Rows from block 10 of the image encoder of a small image captioner, named by matrix and row number. Rows with one number belong to one neuron. Each number is 128 + 32 x the weight over its row's rms, rounded and kept within 0 to 255. All counts start at 0. Numbers have three digits each.
After each neuron's rows are labels from the 100 images, of 14976, where the neuron reaches its highest value: "responds to" is what is common among them; "peak on" is the class under the peak. Only what is clearly more common there than usual is listed. The data: made-up road signs on poles. In brackets: how many of the 100, against the usual share in percent.
# fc1: MLP up (encoder.blocks.10.mlp.fc1.weight, 640x160), inputs 0-159
# fc2: MLP down (encoder.blocks.10.mlp.fc2.weight, 160x640, transposed), outputs 0-159

fc1.110:126075161134211144131066154137130126105084163097130112095142118095117117209136131166165114135123128160168096125139133081154124172156106112119137150189138159135131160149122149113119077102215119144123144190147136155122162138095114099070113106175146083169161111124132087129125196105111098110086081152114131183104152096094174119122091124140146129106129153097056130131107126151096114147129175114086068135140160105152223106159123153110099161090204175102133084188114114141128155184192105
fc2.110:147114161105119113163127123138116128161148138155166136141159103143083090124107115111136109086155147099144165050124112118063144161124139130128075132134083102155137130157114118121115112116171152157148097071091080078150117125115113159096105171145144196153124207075080139132132171154158127193159135147169153122142121130130127128123148103105151137086099137116137118152049064113158166120134106199197218135153071161079104141072055103099171098105125044187124129123133133113133188113134090
responds to: star (25 vs 3.6)
peak on: face (72 vs 22.5)

fc1.295:174155079130184077105175199115137143084141160107094081070155117141131096148143117152138164151104154220153137130135173137149148101121121157137235101115093177100110147089102115207090100124116187172116199149109132116049143131097090164152153109145100156153115126181130135176166178142119094152142163112119140123144127094166104150131133132163124105109095139170106119092164148148140106141142162123191111148081102088148197146171061162120114156137116142124196103155117121160135131108137120
fc2.295:098094085170056111054081076118093138184144109207164129169151154162156171148139098092166107097150098106145117122147083098100132171147180119171110143063098115103168150171196165105137149096126070110100117138124111162151119108149105100104107144139149078119178131124114136094105125127173158117121155078115160174099096149094102174096155096115139148151191154129141178175090112089120121134110118143119202106095156154093070107085181126104112095089153058144125111087096097148154119150106155
responds to: purple face (39 vs 8.3)
peak on: face (56 vs 22.5)

fc1.265:112063152147139088133142129098090099171120119185073124139177115151105135202107065144144152148146144153162121144177159095096112141138072150157153145170098118144097176135120129172093102165108126135116146177147197071141132144146144108116122104117145156150082080153111064130174171090080172170110135129122166076124152152102150146176182096146117115117135104172086145132155161193106187134103160077107154166125081131146204144171059187125100154088174181100132127157075130127151117137106117
fc2.265:130116066058107116085149077168117126142143115179170122100124164091186140125107096180133123093172140117141108067080171136073156154133101079132161127119140140129181059138121116083223160100142102163141099157109111148156146087087130156108180104199150120131175122124097139097089171155137096130092135095114087165148141061124123175132112110146176152103170122144137158119152061138148151122129135153139150077099104124114135136097128101122120154123193107191159074129121120126157187104187061
responds to: green face (38 vs 7.8)
peak on: face (57 vs 22.5)

fc1.463:145131109115146184127124153119110146161148157147095126146124087121123064142089135116199153103154087154123155134163114122109172139159173099162149105133080105167114221124105131250165160154143101149165124152196184165130158098083129177153133146119159180121090111123137091197106140122113109082125159129121118116149190146078124141143137080160143158184099149135150169074106141176160157115142148128147129170137133155170213110082133126145112174095173123163140144138114185168131114144105071
fc2.463:135162131059113058166135149156088113153117129189092089120122127103134128154125191149088183126179143113169113123059118064140123076119107097146072163109111108168134051096104100096095088108067139028175153120059142128114099121130151145086118169169103133211116145117120139107106117145140160147130138141139157109087119116148185126107154185140168106078178132159113138173138103109130137115133142090135129097116147085122079172129150086115103082103113147181127157179148108095087112137172152
responds to: green face (49 vs 7.8); drop (25 vs 3.5)
peak on: symbol (54 vs 2.7)

fc1.162:169115132138141108141184100148094156116117069062157115068106159141164109146158085169130129053089110163073135084125136115221140152170106120150092101162112112155130102155070111134139144130177152154090125120130156119171122157148126108099148133118143101158127113181134126092107135109093127137120114122091107112131098185135078166151118155091131214139124130170126218199130088152103128147114138087114102172102238093097112128181115147128104149152144178141153166159173114176149177091116144
fc2.162:121154125077139121174057159145128145100070095069142143174142161087101110177101149149108105135122145117123109129131173148113126121141125127129113089104126132129139127123136174141118088124160139123136090025075120108096127126121102126243059180111129113186086161053141128166088120138104164119149121137126101128078154161113181160116169134148138100125153109156117067137125121075128119171106058067070080177170142132179112144148152106108156161126112088116138156175156196171144128090099134
responds to: star (25 vs 3.6)
peak on: backdrop (99 vs 64.9)

fc1.241:129081137049146109125108085153134131178174147137063159100161127140098141212150101147157085142139215190088103185116104118116110143094149152164161134118124131162119144149161157179115147135128146136109171197141166123106162121153151154205080114181163138088114095165155080186139145092165178112130106133140171120160124115115125144145111089154127163144156077117079122174176182181131145144165138118165145125137123126149196153133058094160124191127130121168172157169113116138163149151105151
fc2.241:107134116118110110124112137121097128076113059232148077116152124115142165109115186105141169118201106110103131070112130152130131100128096109160056158154142097122173089107134100139182111160090082099122150106122113090145099134130098081090102105115116119152141150092061159124044102162090120097104118138156103124141122132158145108116132209161165138071131152133140212154145138131123122166149149061099109119130104138121096160170160144137179126080127204161172118133119122103141154141195051
responds to: green face (29 vs 7.8)
peak on: face (56 vs 22.5)

fc1.66:087096114091093090081069171152133149079155105143093115110151174112157072135155071110118156141126158208155078105135130154145114119131079062119164165116167160164147114153146138163150089163152118113137127171102154153095152126112151152181221121151098135154122156131116143103135078112146095149137198133090122150094134129115097105158085075166118099117138170141156154129137107130085110096169201135171180080135125180164098148123098135087098138201138102138171134176195143175115063156129113
fc2.66:202147162143125117138135184128072110147113202158128099152129124174131146134162186114154139144121072127116120129125121126175084080118157198145100132141107085073129132092143118112137167162115162160118194121153076105123064105096168150138070118124127147186177085134219117210166168180122192135109144121106167144177188132104117117084145150112126146121143077125136101131158103123194104135106091151169111139109129110124131147157124114204136119045094135101135120114103096125171137127082149
responds to: green face (25 vs 7.8)
peak on: face (50 vs 22.5)

fc1.270:116067162131115181139094159160105087129149106214098129085147188166101180119134113170166127223121088130106098115103149136073102160138116093158183166195140154123113181127141178118131079174132094113165115127108191055142142084109161096070110090147151141157153097153154128108174130164162134149187136086105170111173127092107101161198164084170130101103175144145144152121116125108147145125112141103105109131110144171139106136169095172170108135077179127151085122160127161112145139141143149
fc2.270:156126059091128116165131104107136178154110188172155149164091132107146106104136164105132105111135196101118075101133112143139135044132096169106124104154099066153158157110138094104121100103144101102193129114105100138142098122070137165123153119118172100171144154157119150157082135131117127161092099192166178155139169127106146189134065094152120165070142155192108076111115046161148135161186108104169147122127088127085157076127093103090140114127149126135106166192161169159135102095062153
responds to: star (31 vs 3.6)
peak on: symbol (56 vs 2.7)

fc1.487:145072134127123150154126165097143128102173162093129098121150174130093098113134164152069158159121130124083103168117166137171114138146048117118066182147145170157081162133097166139154084179126077143121147132098134130124116146197155141140080140173133127132119081155127142188101132131176091123158147123145150123118138122138106179146086128170124112130126149109133222088134156206132144150158174159167171082125127062112095071131091129087126168110083165137102104140139112041170116192191100
fc2.487:152186110160110117110086143091131155114149118249117116146100107103128116143129125131115077118150118126088165139109186164115175156065145131130035109149139170149168140136133136099113138142113168066096175130145138153114073112158148092151142118148132155111126132161151107149077108136138138112129127166150209126118116043166142171145102147104148087120071123130144172058109088147083179141154078199109154116068148119123128132108094131089154098156127132204155138132110101138168136087070077
responds to: green face (26 vs 7.8); brown face (25 vs 8.5)
peak on: face (78 vs 22.5)

fc1.639:145094183089128190130144082124131087111166127095096135136130132151150119149108135125117140117161192155107090179166095161151167113170164154150163094181170068181156098136109192161140093134097080139115164127069162138154133166146081094167126099135139135118174096137109079133099116098085134164122090090159075181187123138136124156148123099126129152099166132146081183130111125148092177160183121134134181094146111169120181048145083136116134187134105164218093160147115159117179126090124144
fc2.639:097134138139155071135111160121164165156097132172104116125145076093148088124145148154124098100112187144123083151138113156125095089086086165089012101173123134086134093109137072100124078195121135127121132175142100043078100206111128089116143102139120135155145178121098104121090148164129153135156152168125132090174208129129154078097124152154158126107096130131107075087139105168136161098061111075128105161160152141126105126138108103115101105129123153111057084179160163165164152161118115
responds to: star (31 vs 3.6)
peak on: face (88 vs 22.5)

fc1.517:117092138086114190092068183143147106128159134136076120181121177105112144153114073134107193151129136172151124133139150051088168095183117132096124115117089179096168121158113183157122107133109155155066154164152144098155182113132132122113089083119167146198163086158115146074132207100131138098157102107068137140195132106145124116133135111140107135117124112181181182147120129143101156096086099057146112076107099148099106174157076126176089138117130152113139117114080062144112146119110083
fc2.517:106092118114111055164210114114107130163122117185200129082177134138112134110172147137113124144198159110110124182122145190114088111072166111153135155156149023132155122100128149098150153122123140141184134112070089146132083089119143126141128113137098125141137174139151144179124090159121151194110155150133101155027132155111121144121150138104113125133149184111091060146133136136137137158155188193069174136119128127134179113105188146081144116109141078121134146196124141124141109154176147
responds to: purple face (28 vs 8.3); Z (27 vs 3.3)
peak on: face (86 vs 22.5)

fc1.154:114129126031159188069065107101100110151153149101092090148139144122160113120178109093135152170129167160108056174187076106098102145114141074134157130115171105146138132170104134172132093114157100132115172139113151189120142065130113116157092065149148114125182135189158178103113146089126158093101093101040126111129145120182103120153069121141118139131160109114071150091147102155110111138133123078175169117120099125160179057136128125183100113149104109176185127134146097111159102155133114
fc2.154:070094146139097083161148176108093125130071130133131083089180020120088131090129128126078146157149159137160151121118118153183114092086158131161029128142095102123169091093117148118144080169092138094126152123122117108087125132104103140170061128116087115158116170133148122153051154152119160147111138162178138107165151130124136090069111120084177124083132187074120105122201155083127146113097108095079144162132114187131099202177127106103103090128122172104115150133112123140146134123114167
responds to: green face (25 vs 7.8)
peak on: face (64 vs 22.5)

fc1.244:178112154160145163148133124138115108052127123100096135099153174121146153145119174097093132092178121088104164151115145107106132122125153099113153179187141083197134139108166135174132142130141047070177159151133083157137103065115161141199126092199174143108159124127123177159104174122141108104111116169071189157157131097137113143098136108149129163152115154170103173166211163153162126119217200129148124143122137175121134135109171163169145153143135113146140135163179146111126142148183083
fc2.244:108162126162118147119097172088142119193098119144086154167123135152138182092133116099220172126140196136137109114115127112160125112104142114102030125142098167180101119169083144099077078152140169133137121158129147124140167160119080110102083160136100139150107118172127131086072149184135184157118096162157145117183159157193133085170106101095152132114055129125176087111143121099101113171115117127116167147100165138133124119188121128166139118125092206094130082119107134188123109131074200
responds to: hexagon sign (62 vs 19.5)
peak on: face (55 vs 22.5)

fc1.130:061113165149097185114135137132181152136175126094111147117166167096123140167173183152095127109207112110107166079124112108128157194080130098101101215159114133187101115099148149154055141172135123130135120111150101118137176135111164114066161126167136105142197163107141139131098103102107130119138174113087134119115141085135135072193126130116088107163123137134116171164124118149130151117108153138100058102131153117106115161195153148161175101114089121118125180141109147023111164162191147
fc2.130:142091117122147132162141184121124068113103110085101149098059103123114136106123159091122120163090151107151088121090149136114106093131124141079113079140165118110055142149099128106058078101117148085167113175137146097099121147073103155229142180151118135154102061185139122128163140203115117136076135168148104121175119136126120132087104152123087145106126149137177110126126144148130108111162101180171166140136138195171150027166091128127104192157127085128125073111111143139168087100085157
responds to: hexagon sign (73 vs 19.5)
peak on: face (48 vs 22.5); rim (40 vs 9.7)

fc1.124:117093124086106146145121187119155061135156137129093138113170131120126137207092161130121105084115177195125121098129137104156137113119090147141178172119092177152120100173137076217148114196118136146124113191139106091078189192133120100165147096134142140096114134142089047158127116110183166041131135125161139098142102086112132083133063132171105092133150166117121133142172127159090153121107122103167119107115134141143143168127055124149098186098122152116182196163089132150140108138105139
fc2.124:170146129143115084116119121155093172132194133143132126119102134192189126168121149133147145102206096076094166130139138146103112170166191098098080136147157075141182133128145152087137160094125121136094104125134124139174060038079182105103123143174107106183150162116128165122111166110106115175199119119118122185136146135125109148168153145149131117101161117160174151167067129128169099139181175159139143137129074098101107132146144108169163113086130051170142088117133063113131140133186085
responds to: green face (41 vs 7.8)
peak on: face (77 vs 22.5)

fc1.415:120105180155113137158092128146127143134148090121128078138122103170161137149152144134191077105137127084155094115123116086134120199118148091139092161211166160155161153137142121155203086155176122111106125126111127131101168105068122108044126115134118077178147134128116137148160147123116117172117095116085150116088100107176098121143159150145143139093157161180126171172155103156128114087135159157147190191123228114136127106137145173133105126168178147086103199169165162163049141084153108
fc2.415:119129118121125184168133092099167157141126130119185147111122103103116149119172110094108187098131137173144103115134133112128150082164137151099145119076131119136141080152087142088039102104143109173187124078118115102177122142074095157162128142133201139170115141146159153151086109094169099149189129217124133163141164159100158189123145098112148130129094076109094081150050094077118111163152088112133101118114094167140145125165116078124115213087085090169094111164183133097167115149085140
responds to: star (39 vs 3.6)
peak on: symbol (45 vs 2.7)